From a checkpoint of a small self-supervised audio encoder (BEST-RQ).
Model: log mel input, norm batchnorm, depths [12], widths [192].
Training: soap at rate 0.0047, batches of 256.
Rows from block 2 of a small self-supervised audio encoder (BEST-RQ), named by matrix and row number. Rows with one number belong to one channel. Each number is 50 + 15 x the weight over its row's rms, rounded and kept within 0 to 99. All counts start at 0.
After each channel's rows are labels from the 100 clips, of 14848, where the channel reaches its largest size: "top examples" is what is common among them. Only what is clearly more common there than usual is listed. The data: short pieces for a synthesised band: melody, chords, bass and drums.
# filt: filter width-3 conv, dilation 4 (model.blocks.2.filt.weight, 192x192x3, each kernel summed), inputs 0-95
# gate: gate width-3 conv, dilation 4 (model.blocks.2.gate.weight, 192x192x3, each kernel summed), inputs 0-95
# out: residual pointwise conv (model.blocks.2.out.weight, 192x192x1, transposed), outputs 0-95

filt.161:71 62 68 82 26 62 50 66 42 48 30 53 31 52 47 34 44 26 75 40 66 68 86 46 68 49 64 49 32 22 52 55 68 39 56 80 69 42 75 70 30 34 31 44 68 52 50 51 44 49 49 49 36 32 37 41 57 69 43 63 49 37 33 54 40 44 46 62 63 55 65 57 71 58 46 47 69 47 61 47 36 34 71 34 49 61 54 46 38 59 74 68 74 46 38 71
gate.161:63 53 51 47 45 65 46 57 53 34 46 52 28 68 49 39 56 79 51 63 33 50 54 77 44 82 44 56 40 63 38 47 49 62 44 28 76 59 66 52 35 52 75 66 75 45 49 79 66 51 46 38 64 63 54 37 62 79 56 55 78 66 32 69 41 33 72 66 45 48 82 36 47 49 42 71 62 71 44 57 71 51 72 68 45 54 25 41 61 55 64 52 51 75 75 42
out.161:47 52 58 33 55 30 75 39 48 16 61 62 59 15 53 42 31 44 43 53 37 48 64 42 16 47 64 60 54 71 51 59 71 50 50 62 24 60 37 41 50 14 45 41 58 60 22 84 39 39 35 31 63 59 47 33 67 44 51 63 51 61 57 72 43 50 39 66 33 49 41 69 57 56 26 66 24 37 29 52 42 81 43 64 37 33 51 66 54 55 41 45 31 58 71 57
top examples: thin (high-pass)

filt.144:63 63 33 45 56 83 51 35 51 64 56 31 64 92 53 47 50 69 46 33 38 75 42 60 38 49 56 50 39 52 41 40 44 66 51 72 54 42 59 24 51 44 50 53 33 49 50 51 60 57 84 39 58 49 66 34 56 66 67 52 54 47 47 89 69 43 24 39 89 67 66 63 25 43 59 38 74 63 38 57 58 57 28 62 42 48 69 31 42 25 53 88 62 44 37 56
gate.144:49 75 41 60 67 52 64 11 41 39 70 23 45 57 78 34 54 63 34 38 72 60 39 73 56 71 32 56 54 53 48 55 38 59 69 47 62 37 52 20 55 24 53 39 49 49 55 63 60 34 57 66 54 53 59 31 66 71 48 63 65 37 49 74 43 58 33 73 39 76 34 41 32 35 61 74 79 67 51 58 51 65 47 54 50 53 50 53 33 28 67 57 33 44 27 28
out.144:82 51 45 48 69 56 32 57 54 46 45 41 48 59 54 43 62 38 37 67 67 78 82 34 64 41 63 57 67 62 33 51 60 39 64 34 66 37 47 44 59 51 74 54 69 64 66 33 24 52 46 36 76 30 76 79 34 65 38 69 58 61 40 50 59 47 53 67 60 32 66 42 54 47 58 38 40 44 59 13 51 42 54 26 74 34 98 39 36 71 71 45 61 51 87 65
top examples: thin (high-pass)

filt.0:49 39 46 56 62 28 47 48 80 77 37 52 43 45 75 50 27 47 58 11 47 58 63 35 79 52 47 43 71 31 61 53 75 35 46 51 59 31 40 57 32 61 37 66 65 45 51 30 50 61 54 34 52 50 41 34 26 57 60 57 55 65 35 52 20 46 94 65 50 57 77 50 56 52 63 78 26 65 38 38 40 58 51 32 53 54 48 54 24 60 36 48 42 39 23 73
gate.0:86 68 69 62 30 62 43 30 51 30 41 75 67 32 52 47 56 54 52 45 57 42 60 48 45 54 57 34 27 36 35 61 40 36 46 86 64 49 75 71 57 52 46 52 60 62 26 66 48 34 39 87 71 42 57 49 84 81 28 50 75 50 80 42 58 65 36 33 68 52 55 36 47 60 50 58 58 57 53 56 46 48 63 50 45 60 69 34 71 61 75 66 66 58 59 44
out.0:45 24 27 57 72 43 54 38 55 25 66 55 61 56 45 32 36 40 71 45 38 58 43 16 33 51 62 49 54 33 34 34 57 47 47 42 32 38 33 60 51 60 52 40 39 35 42 47 63 32 10 27 53 81 49 15 42 43 51 48 51 46 20 19 64 53 86 65 40 54 72 64 52 28 46 50 43 42 42 44 70 49 20 61 60 49 45 42 46 58 46 43 47 54 55 63
top examples: organ-like; marimba-like

filt.178:45 65 36 26 39 48 29 42 64 45 48 49 78 58 34 25 49 28 79 39 61 58 32 53 39 58 58 52 36 27 52 23 57 28 47 70 46 42 27 47 29 56 26 58 61 44 43 50 26 51 33 47 50 54 56 32 61 33 52 61 73 76 29 42 33 44 62 60 60 64 87 65 67 53 55 43 41 43 60 51 60 38 66 73 55 51 39 53 59 52 75 69 67 37 28 45
gate.178:54 64 45 46 61 42 56 66 37 22 48 41 54 59 39 37 83 36 62 48 55 32 71 69 53 43 83 63 59 50 47 44 30 44 53 57 59 44 95 64 40 32 45 44 52 41 37 67 69 65 32 56 48 64 68 49 55 52 51 32 63 58 63 54 50 59 57 58 54 69 54 39 68 68 45 53 46 33 67 47 70 11 65 60 45 89 62 38 74 45 78 72 69 60 54 20
out.178:50 39 29 69 20 18 22 63 62 30 45 57 25 61 54 55 48 46 39 51 44 19 80 49 52 49 86 71 60 49 38 39 48 42 41 48 66 55 51 70 54 35 49 63 63 45 60 46 14 53 50 42 43 49 36 49 43 40 44 55 26 61 51 60 41 47 66 76 39 21 46 62 80 47 29 34 33 47 50 68 42 38 58 48 59 39 49 45 63 49 63 55 33 66 76 51
top examples: thin (high-pass)

filt.87:59 18 54 48 40 55 64 48 73 38 76 65 35 17 52 43 53 31 53 61 55 56 42 18 68 25 60 32 49 66 38 37 57 51 32 00 44 34 76 85 48 72 50 42 20 57 44 32 70 42 52 41 63 45 49 56 12 40 30 68 53 45 40 47 46 67 47 49 74 30 62 65 50 35 57 70 30 26 56 58 53 38 49 28 63 50 54 31 56 77 57 41 59 45 65 54
gate.87:62 66 52 58 67 62 57 44 47 43 59 65 51 37 45 28 35 68 30 48 82 58 38 75 74 71 51 40 59 50 18 54 76 36 54 54 59 61 61 68 39 43 60 39 45 59 32 83 48 41 60 77 59 41 92 47 82 32 31 56 49 20 38 65 72 49 74 49 45 56 54 38 44 57 22 49 57 37 43 41 64 82 69 44 82 52 62 59 69 80 57 33 66 46 60 53
out.87:40 27 61 32 50 59 50 49 46 54 45 50 58 54 44 61 54 46 56 42 79 71 43 37 54 52 30 34 39 80 45 33 52 53 40 29 44 61 40 41 42 58 42 63 39 43 62 53 45 15 50 39 47 44 65 40 35 66 54 29 72 67 37 59 54 06 42 40 34 40 66 36 33 61 59 63 69 60 40 39 41 80 35 39 52 50 81 61 49 55 54 48 50 15 48 58
top examples: organ-like

filt.76:49 38 52 29 50 31 56 61 38 76 64 62 50 39 43 50 54 41 42 60 29 07 34 45 87 36 42 59 67 69 37 71 72 48 51 36 34 49 72 57 53 36 47 52 39 64 22 69 57 41 68 36 58 57 28 59 40 25 51 51 26 20 40 52 52 44 57 53 51 24 31 38 41 47 61 62 54 47 26 42 40 71 39 35 44 58 71 58 40 65 25 23 36 53 48 49
gate.76:75 54 57 69 43 55 40 30 42 50 45 40 37 43 61 40 52 72 52 73 63 46 59 49 37 64 62 44 70 36 56 48 56 46 56 43 62 33 37 38 51 10 33 41 26 40 50 71 55 48 56 60 44 57 54 24 81 69 30 57 87 59 61 67 51 48 85 37 42 59 70 52 56 70 27 63 58 70 63 33 48 33 58 51 71 72 82 17 71 50 42 33 58 33 42 31
out.76:59 70 43 45 48 74 56 56 57 39 53 32 36 44 48 32 41 59 28 43 75 63 53 35 24 40 37 55 70 20 37 35 57 58 29 81 37 46 63 59 53 42 77 59 72 59 33 43 53 40 49 69 28 40 46 74 40 40 53 55 48 26 64 68 62 42 35 85 59 51 45 43 43 31 88 82 23 49 75 44 43 32 35 35 52 56 30 41 52 79 46 68 40 40 16 47
top examples: tempo: 120 to 130 bpm

filt.180:56 58 53 60 26 36 56 61 73 27 66 52 37 55 37 14 61 50 47 78 72 77 47 39 53 61 62 58 31 76 47 52 40 42 68 37 61 44 46 74 45 71 64 47 40 43 43 75 48 60 69 65 73 31 37 29 72 46 37 54 27 65 58 49 55 46 23 62 54 55 59 62 37 75 47 36 65 51 47 62 58 32 54 51 06 30 61 46 47 31 51 61 52 63 36 45
gate.180:82 81 66 78 66 09 49 46 72 43 33 42 41 45 62 13 56 55 59 55 71 47 50 75 65 66 40 52 20 76 59 52 57 48 57 33 66 51 56 54 40 45 35 49 31 22 26 60 55 43 80 78 69 11 64 37 85 60 48 44 49 55 74 54 60 56 38 63 58 36 65 31 56 83 60 49 70 39 40 33 71 32 45 44 65 52 47 48 56 20 55 36 54 68 49 46
out.180:42 43 49 43 37 59 65 71 44 70 60 37 67 45 54 36 58 30 64 64 61 81 34 50 76 37 50 51 39 66 45 64 55 75 43 35 59 37 50 44 53 45 38 63 64 24 61 65 28 52 52 79 53 28 67 43 53 51 63 62 19 39 47 42 76 32 36 43 18 36 66 56 51 44 61 39 61 56 58 51 49 35 46 46 02 52 61 50 45 21 56 44 39 38 64 71
top examples: tempo: 160 to 170 bpm

filt.69:83 57 34 52 71 47 48 56 40 43 28 58 46 27 70 46 51 48 45 54 59 54 77 98 58 57 51 67 42 40 63 31 35 51 88 35 72 39 54 41 59 46 59 56 32 33 44 46 55 55 70 61 53 47 80 66 67 43 58 52 65 56 53 71 72 52 51 47 54 64 65 59 43 61 38 25 84 30 58 39 49 71 46 55 45 58 68 52 57 22 61 49 53 51 80 18
gate.69:25 46 77 51 53 53 79 43 56 58 45 56 66 53 46 49 56 27 57 26 59 42 56 50 88 76 59 26 55 69 37 51 48 45 45 70 51 73 78 44 74 43 48 67 54 62 57 47 51 46 49 51 54 65 46 67 76 48 63 56 66 50 48 54 50 28 39 77 81 52 53 31 50 53 62 47 62 25 37 38 71 24 69 64 42 59 41 39 70 51 59 42 54 47 62 22
out.69:26 45 43 51 41 54 50 43 52 64 37 36 39 33 53 76 46 57 41 56 58 59 48 79 38 41 59 32 54 48 51 57 44 52 53 59 57 54 38 53 38 37 79 35 41 38 43 53 29 60 45 39 41 59 56 49 31 45 60 53 62 56 52 63 80 38 61 42 63 70 59 41 49 58 77 57 64 48 38 53 81 61 41 43 47 63 48 61 53 59 50 39 48 43 46 49
top examples: snare

filt.177:65 28 38 35 53 38 59 51 50 47 47 44 44 50 43 72 50 51 55 48 48 51 56 40 49 28 54 69 62 37 20 33 74 33 28 81 38 52 38 41 54 38 55 73 42 76 50 49 51 40 40 48 32 54 35 64 54 41 62 59 57 31 48 45 70 44 64 45 65 63 47 34 54 44 47 63 62 42 40 21 57 52 48 55 30 39 23 46 66 56 58 43 28 85 20 43
gate.177:56 67 79 54 69 61 48 34 34 51 47 24 54 35 62 40 50 76 51 49 57 42 56 44 58 60 56 60 71 21 28 41 50 56 39 69 67 49 56 45 43 27 56 56 63 49 30 73 55 25 52 65 55 46 49 60 93 67 27 59 56 47 54 86 42 71 59 58 51 64 48 28 59 67 28 88 65 51 45 19 71 78 51 63 22 52 52 67 46 51 76 28 59 57 40 40
out.177:28 53 42 54 24 67 30 70 73 48 49 64 72 72 38 39 32 43 52 56 65 58 50 55 45 54 28 43 60 73 52 64 64 32 18 66 99 57 37 62 28 57 39 17 39 45 51 65 30 85 26 62 38 44 60 55 54 53 62 28 50 47 51 41 49 67 56 49 56 26 56 47 61 56 40 57 48 64 67 46 51 58 47 49 60 63 57 43 53 35 36 49 44 77 61 52
top examples: tempo: 120 to 130 bpm

filt.107:45 56 79 62 32 39 62 53 62 55 49 68 60 61 39 27 65 44 60 43 48 65 59 48 71 32 42 51 22 47 84 33 56 59 59 56 69 74 57 51 66 83 55 47 42 20 41 68 69 36 67 64 24 27 52 42 77 61 50 56 42 62 60 57 65 61 47 46 45 70 57 58 66 65 26 38 81 51 35 39 56 60 68 49 42 29 60 58 51 57 54 43 54 53 55 49
gate.107:53 50 79 74 60 31 72 05 46 13 32 62 58 70 61 32 67 37 25 46 45 57 65 55 53 54 53 47 26 37 57 22 45 63 44 39 70 45 56 60 65 50 49 40 32 27 40 55 52 57 43 59 36 25 53 58 93 60 49 42 80 54 36 78 54 53 21 69 62 68 57 45 50 52 63 52 62 65 44 44 54 27 54 36 13 50 82 37 57 67 48 55 41 56 40 50
out.107:45 32 72 49 31 53 56 68 33 77 50 54 53 58 43 30 53 19 57 68 71 47 34 37 83 52 50 49 45 41 50 77 59 45 54 72 26 46 90 58 44 62 60 56 58 23 53 58 41 29 58 61 52 42 40 55 48 49 71 35 39 26 57 78 38 44 47 37 18 56 56 50 46 29 54 43 63 34 48 36 52 51 63 55 48 58 48 64 64 23 62 47 41 51 30 48
top examples: organ-like; tempo: 160 to 170 bpm